Rows from block 3 of the audio encoder of a small encoder-decoder audio transcriber, named by matrix and row number. Rows with one number belong to one neuron. Each number is 128 + 32 x the weight over its row's rms, rounded and kept within 0 to 255. All counts start at 0. Numbers have three digits each.
After each neuron's rows are labels from the 100 clips, of 14976, where the neuron reaches its highest value: "top examples" is what is common among them. Only what is clearly more common there than usual is listed. The data: two synthetic voices taking turns or overlapping, over music, noise or silence.
# fc1: first MLP up (encoder.blocks.3.ff1.fc1.weight, 640x160), inputs 108-159
# fc2: first MLP down (encoder.blocks.3.ff1.fc2.weight, 160x640, transposed), outputs 108-159

fc1.287:132147141168089131142103125130150129077142103092091138095095140076118126154113156145097157080170127053181158119124104171111163134137143164134107135112099104
fc2.287:158123188133155119128097219093099125148107115071183117096139156149117140146140127134073165122191101131117093106166144153119156112153193104121142126072181142
top examples: background: none

fc1.539:126111186138131136079106087137114135087168117120104207142135095155155159153173129151119173159149148131127116220095117139137132152145100196116121124110108136
fc2.539:146128144153123140142121167181197078158147138087122138140159077153129191130114112116139121137162159142152109083140161142125112101119135134120114103124117139
top examples: thin (high-pass)

fc1.27:080137091085107093151072081139129113086088136075118130141121148201132125097128138133186139089156145117115179141153116093139140156149118082140082159161112163
fc2.27:089138140158216169147075143105120166133116104230157086144123137054147118120105161147138127174169160149155127134107197146137143124098122135066188105128120128
top examples: child-like voice; background: everyday noise; second voice: child-like voice; vacuum cleaner

fc1.130:101084093135120099075049096104137145084130159143088163082108132174097117096123124132135131145114091064090070115128106115087158125193157142190114093143193091
fc2.130:101107121099164087138129156134093121143172147093055183159111114121169105129087118138116114075116143118153162109100145148137086072148110177160084144175121088
top examples: text has "pushed"; text has "push"

fc1.461:071139077131085109138103175116166085122048142158087169120162153153109176140158145140141104119152118132091116111088166134077163183122090147143165057168152085
fc2.461:134171149207119132085181143189129140154096141138098185154148140138133124108106100125129197184130111195088154074078097101185134114165188113116134105095134106
top examples: deep voice; second voice: deep voice

fc1.418:100138122145187112126136153180163117100124106104172120106055149033155112106095145119133106077124108173110121165165127155182117150093132213198107197106176127
fc2.418:154197120195148145096169149147166092131146144156106167130128118144123170123189121116171119196120125135150192104185142180100067175167114175169085128110132184
top examples: deep voice; second voice: deep voice; first voice: deep voice; text has "train"

fc1.491:159120146148111104073125111101138125124149149113099117094178184088110078128100108098099100107144124131120148151123165147121083085076116153085125170127131133
fc2.491:175154133165121183121095108109137085082188165109102067094137106163129185115124115123139115157093176145045164140121138108130151108127104106130053121121165050
top examples: high voice; second voice: high voice

fc1.575:069172079108130138120142115097047082082134170135104098146091118133087167169190158117091180145121097165088104190212197109124078085058120143098143126179128171
fc2.575:132074089130090134228190126140094107152110119104099103125096169140183061107136149146138102141122117163132112146149118175197170132176126163189111126144145120
top examples: music

fc1.161:121141130137159144104155126126146137088153178194113138178141146159172144095108182098143090138083085115150193162171154201116157078106113100081173068095131072
fc2.161:189121166123116133178093117154171144127133128148098084175146145079140126121131107095101096126143080134128151118156100122104159062150133166077081066185101108
top examples: text has "behind"

fc1.64:117119141138115102120108099120169140158141154117201166130099157163074120103105152077148123091164136091113127139141084157154092149126103133092097134126116117
fc2.64:102168151135163144165100091150160203133068113169151095145167106097142158096094139098118110094095161117136143158116106097058113139166187107107102090105112119
top examples: text has "change"

fc1.344:157097144118128158141109146158121083146132102073096158145145133105159136131145163091087108175177126099181087163108184211088170161107148138151118068100130186
fc2.344:170140174156136167094065155137110107125160093132156097152135147117134182109138108144076133126190121160139104124124156141107169108195153108151145090135116112
top examples: background: none; text has "apple"; text has "open"

fc1.303:079176091143159169106119110141105106113115144186124144164150111109129191169167128117035134161131127109071093187225172127113090149093086154135162106130167206
fc2.303:135124063135091121207129119115082094097077112122111147192170132142166076117183124136154089127115141230111112122145182127189148108123126128169185109178121085
top examples: music; second voice: none; thin (high-pass)

fc1.28:181140125105176128156138192072151106161137126162116183080119181133103124095153150146155154150147170169143143184124122124162089130114120152114169115111165087
fc2.28:127108080121124174136165094128164126115147159117116151107134120173112109105118115077159155186186138117180108147135136085167162113107102047105127180143146147
top examples: clipping

fc1.536:128154094140131106109100132168115127078088146141061113130096105125097100113084130113154096130158092171045125114105136060114134097106209043141104157142127139
fc2.536:105144116089079090142149109194150165150169124123145135120121159111102143072076120134152128133120153080112116136195181152148133165116133182136161125140128114
top examples: text has "chair"; muffled (low-pass)

fc1.544:224127137106121121105132134095101127107144152123075093135150178117121137154096076065172138119078153207085152130115134111154130186108108136144145101085094210
fc2.544:148145119104111176132049139143090081113189113139148136119134104109162103092072108120108157103116203116149145140121167097138115098159151124068153183119160141
top examples: background: everyday noise; child-like voice

fc1.514:116093194116155112115075146111124086240170152122066133131110137103149131089069098106137140071083146162082119126143167095078133179091154122094156121144146198
fc2.514:149137145089167124130065150149095140075179136104164134126126120105123116085092041110099213130150166162123144147139130043093105104121190089128125164124128165
top examples: deep voice

fc1.311:073146119147147101137127138112176134126071101095115130136200173125105099117094112140155121163096120219148148107127125092129104125094058126126080106087123124
fc2.311:134118093093150078149172159094052180101114130109174134100134189094115131202136161130175122135106097146136135108150147155098084141130102086055127148102127143
top examples: text has "garden"; text has "girl"

fc1.123:193133145129147070153110172134123156133133163135097100077126140158124105142098191109135145121102145168099125101144105179176075099112154099139067110177070124
fc2.123:161117153119132103118089177156089150183081100113178091076112138105102077165091144119129133062153095113102090090119107152131144039116104106105096113199124110
top examples: muffled (low-pass)

fc1.329:162124110116125156155123127065154070138192103123122102136209143072122156102156161127156155163109158157087090117149150154092231076170114156129123032138167140
fc2.329:176180108185134109108096155080144109192112146154115164067165163111158142166123110120106161117114190121126129129143109195107070099161111099128147103106107168
top examples: text has "today"

fc1.91:142112090210078128114147119149134145123143106130085151175114117164144144166123091117161156187098128173158111125140082062129052113135127148146122143107107151
fc2.91:094119140163092077082106126112107150095198094180103151143113129083160165081069137122103099151164151151168155097120153071065174102185099153097171111128109130
top examples: muffled (low-pass)

fc1.448:105172145101170176097160120109131068077142136112131119121091087112132125110188151160166122187169110117086106093059109103110153121066134140161129184150094170
fc2.448:102109086070158183130094108142119146158152145131154167094118113135085100158131132139088111156196116124100172119145126139115098135174070098175113119186094089
top examples: text has "king"; text has "kitchen"

fc1.87:089145128116164109109125147138135152130140120134186109166110092094081127112099175055105120112075115169114153098135125129047032131150139102103089126147073148
fc2.87:135155088105181130115148066131145168123096069159148168154147061122117099061083169127069092116072134137147145150107087128097116146185119114152148119145098167
top examples: text has "usual"

fc1.25:178114114154110159121150187111144129066112136149116154077116180127121146064122108056123143167153195144180093116123157149141164111208117143182157096149091142
fc2.25:109141144104095180140133103159098117100086125124166190107147138111124130119067142081117161159097138112092113165020085171139127148139110083130147124123106134
top examples: second voice: deep voice; text has "seven"

fc1.315:106150164113087148105231112100128132084107141092156113150173141167170116126153136139110124079149122059136117150088154105096135111135126143126168092166157185
fc2.315:096078130144129099165128066122091154096124135098180105171121151136102124101158113137158135140112190156133098121087168099125108201152061088097144141101192148
top examples: text has "six"

fc1.37:137141089146158133073216110101055143139154133139121135170107099118117104132171129126151154106172131078056119101125133143146133114107167167108100160168165084
fc2.37:107169123091210172136077184116082124146104130115131139180199050181204137153117103152096112120174077129073094113141108117139148106110124137194083115139113161
top examples: second voice: deep voice

fc1.103:167151146169179170162083131097110119152151095149087126196151157192113054088103174165078117078078177141185087172126145107144127140128161131114162089124127126
fc2.103:070155156126109091141129145140144169174111104164166112094174133064140149120119109128130203092123142115061135133127135127141051198094119152146088151106151182
top examples: background: everyday noise; deep voice; first voice: deep voice; vacuum cleaner

fc1.410:146129140113146118146163152160115092167095077134094124162113151113126137137153097122058091135196130098103100147137160145103145119115139187134093118101155162
fc2.410:159129141101179141091078189111127101147115079123144096176189135136197105111128153131104137117206131139095132122113143145084172141196171104149095070120136171
top examples: background: none; text has "apple"

fc1.535:121096082089137127183128104181064129097130148150109149108112161107130083094087099153128141136120151108078136134117103114153159122147126080112127117099079152
fc2.535:072117132147149138103059088147137164077093155104208125127143135105084093085153129106180089122109123151095116109168124088132118144189132195126166100130070111
top examples: text has "village"; text has "bridge"

fc1.566:123108125137136104077106111128148125079078185150086109163091144142049095149091142150196125137098088145180158104117174183144127103114180094146130120102115167
fc2.566:044159140125126110134111114170109102138089080197132164161180133132100112147096175163146105145129156103088103125098149130084101120100114190117121090122118186
top examples: text has "shoe"; text has "shop"; text has "shiny"

fc1.192:104151114116117121160193198159103133133130183184204163148119102126165168134116128147110154208112170156189099153149138145172086162097150157118128097187109208
fc2.192:096146123111102118130181155168148123137144089129113171166096110059180169104086096075148082138130152150180141167170081168120109134140037167085103133120163155
top examples: text has "four"

fc1.313:093101120144110133148131116117111151168134139116069163123096123207134137151133121182098179143077143150126098129216083086129048099104132110162124177129135155
fc2.313:112108087108141113092124122142101140066134100191183124096130112173196139124068149092140142126113119136114211124158142055138173088147137151132153081110159109
top examples: overlap

fc1.570:107081126198158114138131123097088066145073150163173152166096159073181131093102154091071146178141094143148113149190112082095157131133178165197111116102162137
fc2.570:141140132156116087136146179138154131173091159118144153121157124113097170101174149176165129137120172161133163168215145130118098203100126172122199099104103083
top examples: music; muffled (low-pass)

fc1.183:104100150146173138132143113090102074129119179146126120169185108097138147209191115138084135173109075098097157116220160155151112149104121154146101098156180118
fc2.183:151073058116115127198105116113103089142137141120089157155102177120112078118147154131150117134123104156132122106197143144162160113157123161202139150156129086
top examples: music

fc1.355:152081076130189123111075072126199181131126120107065127203128127096144149159089113135195140140099092149139086155140141086165118105104194115074094113174116108
fc2.355:131182136137082121112158145106110152125142102114115087150146121189091134104097165129102100106098159094162121146096093106078106145151110116132073112118119143
top examples: background: everyday noise; electric buzz; vacuum cleaner

fc1.511:071137120124117114103177109104087132114191150127067057080091085119135134125159160145147062134157095126111138073102106181110091098126105108136065145101103128
fc2.511:098135121131171131140139120157158101087110094130119170125150082160125116132105128161095122115125104050041198179170133191109096119166147168140113136121097091
top examples: text has "kitchen"

fc1.58:159109157085181171155118144078053129135130113160159080110129071151105057141117127192160166132122099185103170149165098087141083139143178090128153157120108172
fc2.58:150135160119077239152108111172143129117099114112144126149150122120126129130090101103153117137097129152132119164094126179170147137100085148034103174149167137
top examples: reverberation

fc1.440:097115195196130125152090137153106092160080130102104123129190105093127084101133082143125126201135170143116162068180193123128120113146136146139131143102163212
fc2.440:154121145137103114185109179130051130130183139105183154124186161143149163139115088109168115094177095165141113130102169101096148094087154090077135123092133153
top examples: text has "point"; text has "pause"

fc1.429:146147136163144165116152114096130119166126161153183134132124080151116132118212122117079157161107168087087117158245156149097118147141104137109111135126169131
fc2.429:143100113130087067134141147155111104112099130114111152111164121064172136172178099122141099129123182175110095123135164097176123124084118175135144101185121068
top examples: music

fc1.35:118135178143137140143154072171120099161103106096099209091105148113101139168122188119130071108104084104129106104138153084141140076107078160107090137121112124
fc2.35:107128119093063138140114156152107119090119144093068138112132128125089120111130092109128117134176190155113141089191146128112115195161111169231178079138173092
top examples: music; thin (high-pass)

fc1.126:165205170153164144088148140035121059069152133124114157120116165122120158098169148135146113142071193164134091124117118132161226102127127150123109085093137120
fc2.126:127104147163109168082084148087144134181124174153104150129199113089141062175141126132133148117107132112093122158122107158087139111163160124066133070094131182
top examples: text has "seven"; text has "forest"

fc1.240:093104131117114137131100188113145117057076164092082170137094170124116121101167157101102153108105172155163073088113119168171175161186099118164158159187144153
fc2.240:123154127135108117146083104132130089190097084108148174150130142107107150157092131113125096131150123096069134169047125139094103131197152129167090119098109112
top examples: text has "usual"

fc1.129:123127130142063105111108124205155142096149147095174139137139145134168075109106125084064143119140118110185122122098110105120076124130155127081062145176129121
fc2.129:113129143148110122067141118131139164135158116163157114094100110119161117096113099148152096145116196101154101092088171058173145147127145148123135106152166127
top examples: text has "path"

fc1.93:123085151086135090094179140096135109105112106130142124150101130108157119151121090140131187078150080109169106142090153156155089157166112128189159135097151179
fc2.93:154131091202110092117141163172094087120126142113071150154172158146095097159181193187174078118077151200131142108147141116144163116089095160126133157193109092
top examples: thin (high-pass)

fc1.390:131168140186169076122105145156139121134094081056113125137189169075135109124096093083145148140121139167146135083161170066182083098117081124143088103104112134
fc2.390:126123076101116094148149091130096179140101127082172125122129177100119110222151116117209071097166058145160165166136153177129098120118120095060094151125173145
top examples: text has "ball"

fc1.584:107120110039118143116115103111138130146132062100106164104130134093102152102151113061190173163122137108130103135116201077147134119168109174124114169135124109
fc2.584:112138128152187114168121106129091076125159114108118135158150080173102116132116161176090145100167157100122086080095086131083155087094140107098135099129164131
top examples: overlap; child-like voice; second voice: child-like voice

fc1.474:183126148170110174118143135132151186103129115083111121147140165108083103105158048142133153129109107135089172170086140134144117049137100151102119097093178095
fc2.474:093155191147118191167160073121155112093048134087163118161137117127123147200064127164168073159143132104099041184155106110164069111105183143123151187175147109
top examples: high voice; second voice: high voice

fc1.587:158131137106120096207145149152137166120124123152221089136122064081056109129127119112102118152096077173137119137135107024107108133141164110102135143133080152
fc2.587:119146116099191102134143091102165093126131119133108093164163151177129107093101134124171137215096125137147082189093189093154122128120144092123144104141231125
top examples: text has "shiny"

fc1.17:160152133121125135108100110145130078088196137132107114162163091162095178072199104126136137087108205091173073146140103129153118106084101105113144134104144152
fc2.17:092095110128105180142123133160194140127109135188062039115099140129167126118149127064130193117143187072141074141137101088125177149105152123156124115155097128
top examples: muffled (low-pass)

fc1.149:096100144136113112132120120083069099171104100102153078118083141149093123183135112085136134098130125154144164151152204111119101131149127103061093210129128139
fc2.149:085108131145121176181085107114100116107169140128113109112137071138106138156061116138109061151106133148141152117131162133121131161133121109111143169127151181
top examples: clipping

fc1.362:154090157132075150077134088112169135091163142168083165122105138072126067144132135112105165149112127145127131142106120137155101121156156136139154212149113085
fc2.362:152209143116202126111149101065135073162158158076129070162125104097087130217125103150118169115095110114127164186126133120071139124124084063075082153150107094
top examples: background: everyday noise

fc1.621:088179123090063150119086187109098109141133139102074130091117146148117103084165140141134143073100113066136121130108102111096145180136104113108150185096122129
fc2.621:112134182167076167121083145113110140135147183113141099128119166080117114132163175115082115102117151144118188180139195114128180136174144173129178118138119090
top examples: overlap

fc1.551:133139152118149162066097115093073113151188159119116172132173170106105122145104092083149145112101121196095123072147189161128089146128085135138181109100116192
fc2.551:182138124086149162148081162108108127134184152145180146139066113159119129093106104153073184106092144113126120154095129096131110145148142080088152177136158115
top examples: high voice; first voice: high voice; second voice: high voice

fc1.520:075137107089097143136136116119074097144108211145097118183105106161139090146170143163127144134119037174101113095198206105176141122107148114091141129147116153
fc2.520:127039096099086160187131133144117146167146109106111183155091178139135074100130155123176169121121041140152117117140134138201117131172110146171119122107095104
top examples: background: everyday noise; clipping; electric buzz; engine

fc1.77:108116140151159119098114154139160114091119119151150141138120080125103130138163111132156048154140105113130105137098106081151087126130158208184144167184139151
fc2.77:127125122094209140134142122183153182178125159165101154123050145130160083132101101118116166167105112150097111119214132156074129156102115131098093104148104087
top examples: second voice: deep voice

fc1.144:131191144125097191174104120137137100209111159144082106147131082080136108099050153109097191100124120183133087122098139025098171156133143137104167170132155214
fc2.144:132156191129113103107116153154148120151145130056158140144161139113107143113125142111130181122102115175152145164146113117101090132134158140136123152104169197
top examples: first voice: deep voice; text has "pause"

fc1.393:136088144125134117114130150169185144112128120114124196081064140098135153108112190100045115129135094142139199159171143154107118115147085137155117136159084168
fc2.393:132148173147150116176122099121145148151131119105063120147129135047101168156092133094126100158179127127179151138129129127085065112111050127089103140169160140
top examples: text has "every"

fc1.346:112133117103156131076091112197152131168152105093073155168129123176119122082091110159143118113145083135112192141126119157107135128138174123161196114125162150
fc2.346:137147110062147095136113084175151161118133133131147163119107066133113112120079088115144091145105151086181092137147079115132083190192106072149127159135082129
top examples: reverberation

fc1.550:091111150149139149126176124210167151159119196165163153190096171146105127112108099128061133140159154224184070124130139071114118166105135132173092143124104107
fc2.550:172151114183103065091156116172184073120144104173126159153101131162069098114152136184107158074138155137187078133164119097129144161133120121060095179106121171
top examples: text has "our"

fc1.14:157115121132129134175095094102138192145169046115102191146077092107079114170136194140175180109127178167145070124135119109124153134116140107133143133081134099
fc2.14:098123120137144148155081115078163116157118136103091146177144130106096192146109085120119161150123103142127083065146132097113211106168098132109129075122176140
top examples: text has "seven"

fc1.619:138172124136091070088116086149115158156101111155102133138164143142115145068097121137156158133203092179088112137099139167095146087081108123170149199171121128
fc2.619:149105115117168092119152128098097159143171061138154152095142109092101153089055138111133154147056117098145073163125128065139083149157126132110135099127114157
top examples: text has "strange"

fc1.163:111142128077126126056100085159150146112175137122141069158130141132148093123171076119209161153121175071117092104115141134131104171109185090123126112138128180
fc2.163:137094127152125190176172128150147112135114069153159117121106107108173159119118065117116071125155140151177057139116190106163129176092086149126101135115148146
top examples: text has "off"

fc1.479:133188134138152112094097121094129129158096108114100133147146096119084119095040183129158091154147126074113159149110163121144100131124106090163073121157166089
fc2.479:116120159135182076169128122086152039103122074096164174107178139105115160154146114156085087136130071095115101140167157144082109096149057119081145113095152129
top examples: deep voice; first voice: deep voice

fc1.220:078095172141134138100103158095169160136116136151109140120089125126143091109119181140165152151110107090094080146089158179139097058169176100179113188095125117
fc2.220:154108135116211101106127133084153119133061109151076076131080139138144126132153140137188132117096128126084172166084110126097115102159037061142128110099157111
top examples: deep voice

fc1.71:115174125148106156063105145095101107085068163115122110126089170123074147100139113087103124122120105176163138136110149109119151090160157196173123083129132150
fc2.71:109149159087111138100137141136114117109123138121174200128136082111142144189092153136139078108131080125130077115122151135077077103144133127117151140136127051
top examples: child-like voice; first voice: child-like voice; second voice: child-like voice

fc1.462:181198085089166173122072135123131123103104087116131126174065132110153120109085061120152179124144130192097147099126086144123143108115192150160072068123150165
fc2.462:119125140131137146078155154175063082081125122081173114090137127083110157138171103157161145088167078207134118147085162131100181131120150104104113077119117093
top examples: background: everyday noise; white noise

fc1.212:105130137161140105089154133077118083107127179092123130129115153128105187135155158165098104107135088098168131164130107099092115205150158173151111116097159161
fc2.212:155176182138103116132100154105161145145147079141135128128090119127096162125134105111136127107113148170165111151125097106168136183164187108107163164166173136
top examples: deep voice; second voice: deep voice

fc1.285:086103103109168141158104127153155114174142139103090124134153135101082193140100239068081121104113108125166123092096178068075147108154082134130072045128132137
fc2.285:164189103199119119076138123085067163142120145154166117151116144076144183174147123144127157149157126092134152109103138130131073111157173134119112117141122136
top examples: text has "green"

fc1.626:128115146148147125100101149144142064183153150154192151141067124115131147083153139116073180166112076206177167147138142156190127150162140118156150121084123121
fc2.626:119114102156128189120140086140185109121099188144129128116133134110075200146140107137129081151104144160134174097237147121119120167119095170100185137170113096
top examples: music; muffled (low-pass)

fc1.32:071177102132144109109138110104096075139137187169148114145141118132094142181190155174104131149133073147077114150224162112172123141088131157125111138159144170
fc2.32:140084063102110136213161128132110100151117141097078125150084141134156069111124162142156159140122103140153138102206158162207140125175117138194093137118143116
top examples: thin (high-pass)

fc1.194:126093159132135082167134114151143122117119134063146157119108070099137135162129175071150166172152108103162147143160171139116119188162217153153062103083163144
fc2.194:131162156182092145158109190181111079161107133142139141105159144085145156142154088116107144176165126155117136116144155132100168099134112195160165116171132122
top examples: background: none; text has "play"

fc1.268:132128132117087146103191102167062168114125156074165128113119171130182155092135102130188147099154160098133110154115129124084122151112121131118129105160116175
fc2.268:092093150099122159145136111147117149123128112123151123164155120101164154113112107141141088139140200158145086166112158101155137179142047162134139139113159177
top examples: text has "off"

fc1.54:132103129161098124134089114163080121110064118109119213132131171095121126115084149075116158155081097126145175138145143180076098090182161096122110087065117103
fc2.54:086133118108095135176083166225150175109108122096092160170190144099123154115132152085136134156183113137183108137131177121078097078136149127091045114119096138
top examples: text has "chair"; text has "very"

fc1.53:134143067146129151134187136135119102201161127134113135085140128123147175146157162119079150168083144083124154124114138192111200094148155192137105077079143188
fc2.53:159112106105088155105112101115141098190160170097160186091067112073161161111152136143162143131095114132136160106151114137105132104158116137146167113102127184
top examples: muffled (low-pass); text has "today"

fc1.111:189129083117127139086137079156117115122070203133146122154129175143095221149113166099140179144079144138108121165140221126111078171100109095099148136162096144
fc2.111:120181158108133162153095150076151110133103173092159099145098150148173066111124101169134136164137143079158141049067110093162160113146112139120182141128083097
top examples: muffled (low-pass); clipping

fc1.470:143128091128184128108097161142108091134166090088155163165113183101103143118083132153136211124134082100109095106140107187166155149102151163104077158121169127
fc2.470:107195113132135179150083137151111135092058116153163079132148124107114112127167156225114082085072087156103119098076106191155131150159090117121087092140115163
top examples: reverberation

fc1.573:131169143118070149119137091142137070194132155142189075109034147225078119109104125125163100161139154138186081128123121140155176151142107142127187143167119132
fc2.573:093121151118095098075132096098213042122121122071159090116078156118115170135088130135152107081084119096126085051096155100082150207116149145166170153107166155
top examples: text has "twice"

fc1.427:156117137088138101193066105108120137154116114076070157135162117109119153129141177130099155129082101134088124132150097133076188107113093156191169109065142107
fc2.427:147153067116113124076149130128060104137125139118093151140173153103079108121138111094120174101102112115152191160113172125112091142177182151128155092107118091
top examples: overlap

fc1.138:043151093126111149156134121134128096171066117130128140152122143163095118074145082117118126126126146147115099105130131099085134112116085089155150121126120181
fc2.138:116094066152095111103143128120090138138135109147109157163149145114111136130133142105164140110163120172119205104140169094172145084150144171094166103135136132
top examples: overlap

fc1.107:068115140111124181143132082144156035149122065108160104178145138158152100145118116075167170147138187147123091131140086139184137133177111172133149080119093140
fc2.107:106120095138122113130161134151112112186163114105112125079135125118145127138088040125146074140106136168120150138183122104149176194108154102141130150176070138
top examples: overlap; child-like voice; second voice: child-like voice; first voice: deep voice

fc1.320:047115133110138101083134148080171162149125127144081131125139133139121116127127127090190101170087114117144135125137138160131068041147162126100116191130134123
fc2.320:186106127168220127112128100118128124110103082158128133107049111101101107104118110101049127039112139155104140152096114113104124168137042127173087095102129117
top examples: muffled (low-pass)

fc1.108:087109083126111154067109151100166113163095108106190132170138097131074174126139130060132118068047109147134163084130160103054053078150166161080085105164103077
fc2.108:135114162165170093103097077115131204158086096126145161151141073094126093082075111134105115097061160134104101164085107098084117172149126059128129178089105155
top examples: muffled (low-pass)

fc1.562:176166135130126152118115128088077088117106090121111111136141158121144177118133166118105173124113173136111093098104159191129182142170075162096116106059208168
fc2.562:210194079153109178101103102093165110124184111124161154112107131134103090150157124121153113117159166128111165119111146147101118077168177132140127068078142157
top examples: text has "today"

fc1.372:156102125116055105075141104141142148082165131141136151095121168087085105158156129120128158090114159183118141130083163171143139165170128107116144116120107084
fc2.372:173202135104134085102214117050154057119159156105140095156125082111094109153122115125132151097102122087106146194139106122076168086114115069117064177134112050
top examples: high voice; first voice: high voice; second voice: high voice

fc1.206:179134156151136194022103150139087094085079164127168152171164165182079114116162140148157130125094133149124206170118091116175149134129218145090091133108093095
fc2.206:142092097158111186151107095121098111189155151084133114150125106088144098198075090134161095172130178087096104190137148149143115078107132125071104140140126177
top examples: reverberation

fc1.90:095116109164080069132123155150124141108178175067078185089098166155108153089152149110119149088134101084096088066122088153091117123156106155165098191106088075
fc2.90:160109124138150119139129119144104168071173085118060129110127133119122136141075120143139129063101135110117168160122117138105087107162133104132066162135148098
top examples: low voice; first voice: low voice; text has "push"; text has "pushed"

fc1.114:097089137103137167051104137145140156100111152165098081105068160135091096118092122089169126113057122113072103126131134137129026083153131122135091162163088063
fc2.114:169143134171241067122155114091149110116084119152151086115143125104101104117137125151083163112099107131146120150103099138103159119156068071167092138086095134
top examples: clipping; muffled (low-pass)

fc1.59:156097141119140157109145108151172071077198131128118103094111128158161152158214140140149147121139190139156105131112106155171180153093091129121111140112152086
fc2.59:106114133131104169107157150157201122094103118126088113119110143130116157134159133079188185127172109096072068161101106065143145099095143079106180085132077159
top examples: low voice; second voice: low voice

fc1.33:178128138090149124146076144107149126186083122104142138132109089127077119072137185155121081117113121054119125125074097105111097069117115125170161174141176142
fc2.33:151131133070141140189141149151123166153145163146109158132080170157132104145098105145116222179077092102110093095173118103107115119142152124129127121131147153
top examples: first voice: child-like voice; second voice: deep voice

fc1.477:138109151094150106070096127093126114110122126085167096127100097159066119126146161093161145200117111119102124144125148123098036054130163100148089164161105130
fc2.477:120176152096175102127158084135179173183127078169125188147111054151124069066048108177088114053109111107180156128099121115132137141094081132135121112129107153
top examples: text has "shiny"